Weights of a small image classifier.
Model: norm layernorm, activation geglu, moe top_k, patch size [4, 4].
Rows from block 3, named by matrix and row number. Rows with one number belong to one attention dimension. Each number is 50 + 10 x the weight over its row's rms, rounded and kept within 0 to 99. All counts start at 0. After the name is the row's rms in percent of the matrix's.
# v: attention query, key and value (stacked) (model.blocks.3.attn.qkv.weight, 384x128, the v third), inputs 64-127
# proj: attention output (model.blocks.3.attn.proj.weight, 128x128, transposed), outputs 64-127
v.82 133:53 59 52 45 46 39 59 56 42 45 43 39 26 47 46 34 51 56 64 46 38 39 60 55 39 57 51 43 64 34 48 40 59 53 43 54 41 44 44 40 36 56 37 53 46 60 52 27 41 65 53 58 40 54 25 66 48 53 36 64 69 55 41 49
proj.82 126:26 44 56 55 62 47 54 36 46 53 54 49 55 71 51 52 60 72 35 40 59 34 55 74 27 47 49 50 62 37 55 40 40 47 55 50 50 46 40 56 58 55 55 61 55 49 39 53 58 54 46 48 60 44 32 55 43 48 50 42 64 51 51 61
v.83 091:71 49 49 60 49 40 43 39 34 59 40 40 64 44 56 43 37 51 60 34 54 39 38 52 43 50 42 69 37 64 62 45 56 48 63 41 57 56 44 65 49 52 45 51 40 47 59 44 36 39 59 37 57 39 60 55 38 43 37 51 59 54 47 39
proj.83 092:59 53 59 58 39 63 55 59 26 33 33 52 38 36 41 48 50 58 55 58 38 53 47 43 58 45 64 46 43 46 49 60 41 49 56 46 46 50 49 52 52 55 29 37 64 53 52 62 60 36 59 42 51 70 40 54 37 28 40 43 46 68 39 66
v.84 098:44 67 41 50 61 56 53 57 47 44 53 27 68 54 49 52 40 30 64 49 34 57 42 57 37 35 52 60 45 61 51 53 57 54 63 49 73 62 49 47 45 46 53 41 51 56 48 44 45 54 47 48 58 47 57 52 49 54 44 40 63 39 41 37
proj.84 095:53 58 64 43 38 48 53 72 45 47 43 42 50 48 59 44 47 42 48 71 37 67 87 33 66 71 72 48 41 44 45 41 61 49 43 41 36 37 45 64 50 42 40 55 37 43 55 35 58 40 52 52 58 46 46 35 50 49 49 36 48 45 55 60
v.85 110:35 25 53 56 47 46 44 41 57 40 59 52 51 58 58 60 41 40 36 66 58 52 60 43 59 59 42 67 35 58 50 67 53 37 40 52 71 56 52 51 47 61 38 46 52 40 47 57 52 35 38 51 66 50 53 44 51 66 67 54 50 46 47 36
proj.85 111:58 46 48 45 33 47 22 71 50 55 54 42 43 53 46 53 39 56 55 60 44 54 68 28 53 65 45 51 40 52 38 52 47 47 45 46 48 49 61 31 46 63 63 51 46 45 64 37 45 63 39 55 53 43 76 46 39 50 51 50 49 63 45 37
v.86 096:49 53 65 61 44 56 67 48 69 55 63 41 61 46 57 44 59 64 62 37 75 39 47 44 52 58 52 70 41 47 52 34 53 49 42 39 62 52 35 39 49 51 43 43 59 54 40 57 47 43 55 37 39 46 32 62 59 49 46 55 54 64 36 46
proj.86 102:29 33 41 39 37 53 57 37 54 63 46 53 57 48 55 46 49 56 37 49 38 54 47 53 32 47 63 39 58 24 48 49 55 49 44 51 54 58 67 44 47 51 43 53 62 44 61 69 56 54 41 51 51 60 72 60 48 47 53 59 50 50 42 49
v.87 077:51 41 25 50 46 40 47 51 59 49 55 44 78 64 40 47 64 53 43 52 61 43 56 36 53 54 41 56 47 40 30 73 48 41 62 51 61 34 49 50 57 53 68 50 43 43 63 52 61 53 41 58 67 56 64 32 58 66 48 63 43 57 51 33
proj.87 091:40 47 50 45 47 37 42 52 43 57 62 53 28 56 38 59 29 38 45 67 49 44 39 38 61 57 48 53 48 43 38 48 41 54 63 41 38 55 59 33 58 69 59 49 57 36 59 45 52 60 40 70 47 52 70 60 60 57 42 56 53 67 55 37
v.88 098:73 51 62 35 44 44 44 56 62 52 58 36 45 66 42 40 52 58 53 52 51 48 79 50 50 55 46 46 48 39 41 40 41 66 50 27 55 36 54 50 37 58 50 40 56 70 40 50 47 51 51 54 50 42 54 45 57 40 54 27 53 54 46 48
proj.88 100:39 35 53 65 25 54 43 45 57 63 66 49 47 49 49 47 52 32 49 61 59 52 65 61 43 55 54 61 40 33 45 44 32 39 27 53 53 57 41 43 62 59 40 43 67 32 60 46 64 47 73 53 56 51 43 58 54 55 74 55 45 33 59 47
v.89 093:72 55 52 64 69 51 37 40 50 39 31 46 39 44 53 46 36 65 53 57 58 33 49 45 52 48 42 63 45 59 55 40 42 48 54 52 39 47 40 74 36 48 50 51 65 38 58 40 36 52 58 30 52 46 56 55 39 48 38 38 68 52 32 63
proj.89 091:58 45 43 63 47 70 49 42 59 47 46 45 42 09 61 54 51 50 50 49 54 41 56 64 54 57 60 40 52 44 45 55 42 54 36 64 47 43 45 52 57 57 38 61 39 52 52 60 62 36 62 46 47 57 16 47 59 34 41 42 45 54 45 55
v.90 103:52 58 46 54 56 67 46 43 55 57 51 43 67 54 69 50 50 34 47 67 61 60 33 38 29 43 53 43 50 54 31 57 53 42 53 61 60 71 61 43 53 58 89 36 46 65 55 50 55 43 59 61 52 40 69 39 66 45 57 52 42 52 61 46
proj.90 108:57 50 50 59 42 55 51 44 44 64 75 34 41 61 56 67 59 29 58 61 26 56 52 45 72 50 60 40 43 33 43 45 53 53 40 41 39 61 45 35 45 46 42 48 40 52 55 53 52 49 55 68 48 65 56 48 50 56 61 50 40 59 45 27
v.91 101:56 39 42 39 57 43 22 41 52 55 48 27 48 45 40 46 45 46 68 48 63 55 36 51 50 59 54 65 51 56 52 52 53 53 46 36 38 49 37 53 69 59 37 49 48 58 50 31 50 57 39 32 60 54 54 38 55 64 38 66 59 51 44 54
proj.91 091:55 67 56 46 31 44 40 52 56 45 32 29 22 61 51 45 47 63 40 57 46 48 49 41 53 44 67 54 59 45 41 62 56 48 65 43 43 33 46 59 59 56 53 49 57 46 37 58 73 36 25 48 57 49 48 68 57 48 34 65 62 53 55 69
v.92 107:44 54 46 55 51 34 53 55 60 53 65 55 47 68 50 38 58 34 50 51 47 49 65 62 34 69 32 40 49 41 45 68 53 40 37 63 48 33 52 54 69 60 61 43 63 42 58 37 63 58 57 49 47 48 51 44 46 58 56 30 41 38 60 54
proj.92 115:24 52 51 50 47 49 15 50 40 48 63 52 51 55 47 48 59 38 46 46 44 49 51 54 62 57 60 45 37 66 48 46 50 40 43 50 42 37 50 40 58 43 62 46 48 51 56 25 56 67 54 68 68 52 61 38 50 48 75 46 43 60 45 25
v.93 100:42 51 38 43 45 58 45 45 52 51 55 52 68 54 56 48 48 43 57 48 56 69 43 58 42 36 44 49 46 43 47 61 40 54 38 39 42 61 53 43 66 60 66 50 54 23 49 52 67 57 40 36 62 52 41 48 60 53 50 47 42 53 60 42
proj.93 101:53 61 56 40 37 47 60 62 41 35 49 40 52 52 57 57 53 56 52 45 49 67 47 28 65 51 55 40 38 51 46 45 79 61 46 37 47 53 45 52 67 40 49 60 41 47 50 51 48 54 44 79 56 58 80 56 45 51 49 59 53 49 46 51
v.94 090:43 50 59 70 65 55 68 59 58 36 38 37 54 36 60 61 47 68 47 62 54 39 51 32 52 50 44 49 45 55 49 39 74 49 59 60 45 50 55 46 34 38 36 41 49 35 48 55 53 50 57 62 59 44 59 48 46 57 45 46 73 47 60 44
proj.94 097:54 39 41 37 53 37 46 49 55 48 51 36 39 59 50 34 35 43 50 61 53 47 54 54 45 51 60 70 63 44 50 49 41 52 65 71 47 49 67 43 42 51 46 59 34 51 55 45 47 45 24 36 56 43 52 30 53 56 37 60 39 61 45 67
v.95 094:57 44 53 59 56 47 63 44 42 54 41 70 58 59 55 35 43 62 44 42 45 53 53 40 55 56 50 48 64 58 41 42 45 54 37 65 45 53 52 61 44 43 39 54 29 45 40 51 42 47 56 42 46 46 43 58 42 38 29 57 55 58 54 73
proj.95 105:62 51 52 49 72 46 52 40 72 37 52 57 57 48 41 40 53 37 61 30 54 74 48 57 36 40 49 33 54 66 63 51 45 55 54 75 57 44 60 51 51 46 47 52 54 60 38 62 46 62 51 41 48 38 41 26 58 61 39 47 61 38 42 57
v.96 084:29 62 49 54 64 52 44 63 45 46 62 56 36 51 58 42 50 55 41 40 63 50 54 47 43 63 49 55 56 50 31 42 28 40 51 66 37 43 56 56 43 60 68 37 46 57 53 48 36 59 65 62 45 58 69 42 40 64 62 37 55 45 49 58
proj.96 082:43 45 44 50 42 58 38 53 58 59 54 44 36 29 43 48 46 48 42 57 55 42 52 54 42 29 38 48 42 43 53 54 59 55 55 25 56 43 46 47 58 22 63 71 47 51 25 57 44 52 41 62 45 50 48 58 51 51 62 41 58 60 43 51
v.97 121:67 33 35 51 48 50 43 55 47 52 46 58 19 39 39 60 60 57 44 42 63 61 58 39 18 55 48 44 63 43 36 48 52 71 59 48 56 51 63 54 65 51 58 43 70 29 57 50 42 52 64 39 61 56 37 58 48 65 54 41 37 47 49 36
proj.97 102:43 44 49 59 38 61 54 55 48 53 49 57 40 43 32 45 59 52 41 51 63 50 36 53 42 49 53 53 41 53 47 57 60 55 62 38 45 59 48 28 52 45 47 40 74 59 42 59 52 57 61 50 50 61 53 65 41 57 67 32 49 47 44 50
v.98 104:62 53 53 67 52 49 63 57 59 57 38 54 64 56 51 57 49 37 44 47 45 42 44 58 46 45 56 46 48 57 55 56 53 55 39 58 52 50 55 41 43 59 39 36 43 56 44 68 47 65 48 60 28 45 42 57 44 38 29 68 55 54 55 44
proj.98 095:56 52 46 46 43 43 55 33 47 57 53 42 43 52 45 76 58 42 54 53 40 53 48 45 42 55 64 56 58 52 77 49 40 48 59 32 62 46 46 56 46 51 59 47 46 68 52 54 37 59 43 45 56 29 37 47 33 40 45 77 50 37 51 73
v.99 103:39 61 52 65 63 30 41 44 57 47 49 67 59 66 55 67 55 47 49 41 28 44 52 48 57 65 37 57 55 46 70 50 46 45 48 44 37 61 47 45 46 42 66 47 51 51 45 51 59 38 48 42 40 46 53 49 41 23 61 62 52 49 44 49
proj.99 096:35 56 48 51 39 38 53 64 49 30 38 40 64 56 58 56 43 54 56 46 50 49 62 40 61 42 63 49 38 47 38 56 55 35 47 62 50 56 43 59 66 66 50 42 42 62 74 39 61 56 31 67 46 60 50 37 41 62 42 67 51 42 59 62
v.100 094:54 58 60 46 55 47 63 66 49 43 66 46 60 39 66 34 50 42 58 63 54 49 57 38 69 55 56 46 63 57 28 47 67 53 47 40 54 80 63 52 41 57 59 40 31 54 50 48 46 70 51 41 34 55 54 53 49 56 57 54 66 51 57 46
proj.100 100:52 55 58 44 43 27 22 61 54 59 50 46 45 50 50 43 52 49 59 62 53 60 35 37 36 46 57 49 65 44 46 38 36 57 42 61 59 61 47 60 33 53 51 63 60 69 43 45 26 54 67 62 46 28 48 51 56 48 29 50 42 50 40 58
v.101 087:63 48 71 54 58 42 65 54 46 53 44 50 64 55 47 52 50 52 47 57 51 64 41 51 43 54 44 58 61 58 61 50 52 41 49 45 44 46 54 35 47 60 50 38 60 70 42 54 51 39 53 38 41 36 31 55 49 39 50 70 65 35 51 53
proj.101 089:51 42 40 24 59 48 52 58 54 32 38 58 65 37 51 58 43 43 48 53 64 43 55 50 35 60 75 59 41 54 72 59 54 42 50 50 60 36 51 51 42 41 50 40 50 66 53 71 46 49 44 43 55 59 49 61 42 41 58 52 36 63 50 70
v.102 100:48 41 38 53 30 63 40 62 54 68 49 43 36 38 63 53 60 41 50 60 56 58 70 61 45 51 52 53 33 53 62 65 52 56 35 56 58 43 68 57 32 53 63 55 77 53 47 51 49 27 56 33 47 56 51 52 71 47 42 26 32 37 47 52
proj.102 111:47 53 66 75 44 51 49 72 49 46 51 57 39 28 39 40 58 56 54 51 60 42 58 66 44 64 42 43 49 52 19 56 38 44 58 65 64 58 53 35 51 55 51 40 48 55 56 44 64 57 57 50 38 66 35 38 38 46 68 46 54 31 63 48
v.103 088:37 48 31 40 57 46 66 67 49 59 67 56 44 43 54 38 52 54 32 53 60 52 38 40 40 28 49 43 57 51 42 52 45 48 58 57 32 35 51 51 54 48 54 39 59 54 39 45 40 68 73 45 55 42 63 60 38 56 38 35 43 60 51 53
proj.103 094:33 53 43 57 29 59 50 39 61 59 49 43 44 54 32 55 68 54 55 63 44 57 45 51 30 44 38 56 39 54 42 52 43 58 54 42 72 41 56 58 35 46 47 64 36 64 37 46 39 60 35 54 58 57 47 63 51 52 42 60 51 55 48 66
v.104 106:55 45 41 46 40 61 41 56 52 44 58 43 46 52 38 41 44 26 50 63 48 29 52 51 44 40 59 53 41 47 20 49 50 51 30 54 40 60 49 55 52 31 66 54 47 47 48 49 63 41 42 59 46 61 49 36 68 68 48 30 41 54 56 53
proj.104 104:59 55 57 58 70 54 38 49 30 58 44 62 45 33 56 24 43 60 51 55 57 49 41 45 50 42 55 59 54 49 37 52 70 56 43 53 65 63 41 38 48 41 44 46 50 41 62 55 68 40 76 54 26 30 42 50 42 48 45 40 57 45 44 52
v.105 085:63 63 51 44 47 58 16 51 47 41 63 61 34 59 45 49 68 54 43 49 49 48 52 42 46 57 43 49 54 43 69 55 54 61 27 79 53 39 46 69 43 29 43 42 49 52 58 45 49 32 57 41 44 46 39 53 55 43 43 45 46 34 51 47
proj.105 084:61 51 37 51 47 59 47 47 54 55 46 60 31 37 38 47 36 50 49 52 50 38 54 49 69 47 47 46 48 56 28 61 52 33 66 45 43 59 45 40 73 54 68 60 44 40 43 56 62 53 36 81 43 60 50 51 37 46 63 56 47 41 59 26
v.106 096:42 52 48 34 52 43 51 29 46 33 52 58 57 47 37 79 47 70 42 54 45 58 61 47 57 65 44 44 51 46 52 49 47 56 72 36 57 59 42 42 51 48 62 59 35 49 56 37 60 63 41 60 52 51 71 56 46 69 58 55 39 41 47 45
proj.106 094:38 29 41 38 75 47 64 52 41 33 49 50 67 61 47 44 46 50 39 49 49 55 35 56 57 51 47 48 54 58 69 53 47 66 39 49 30 50 57 37 53 56 37 50 47 28 52 39 51 51 48 57 58 56 59 42 66 59 64 31 49 58 62 45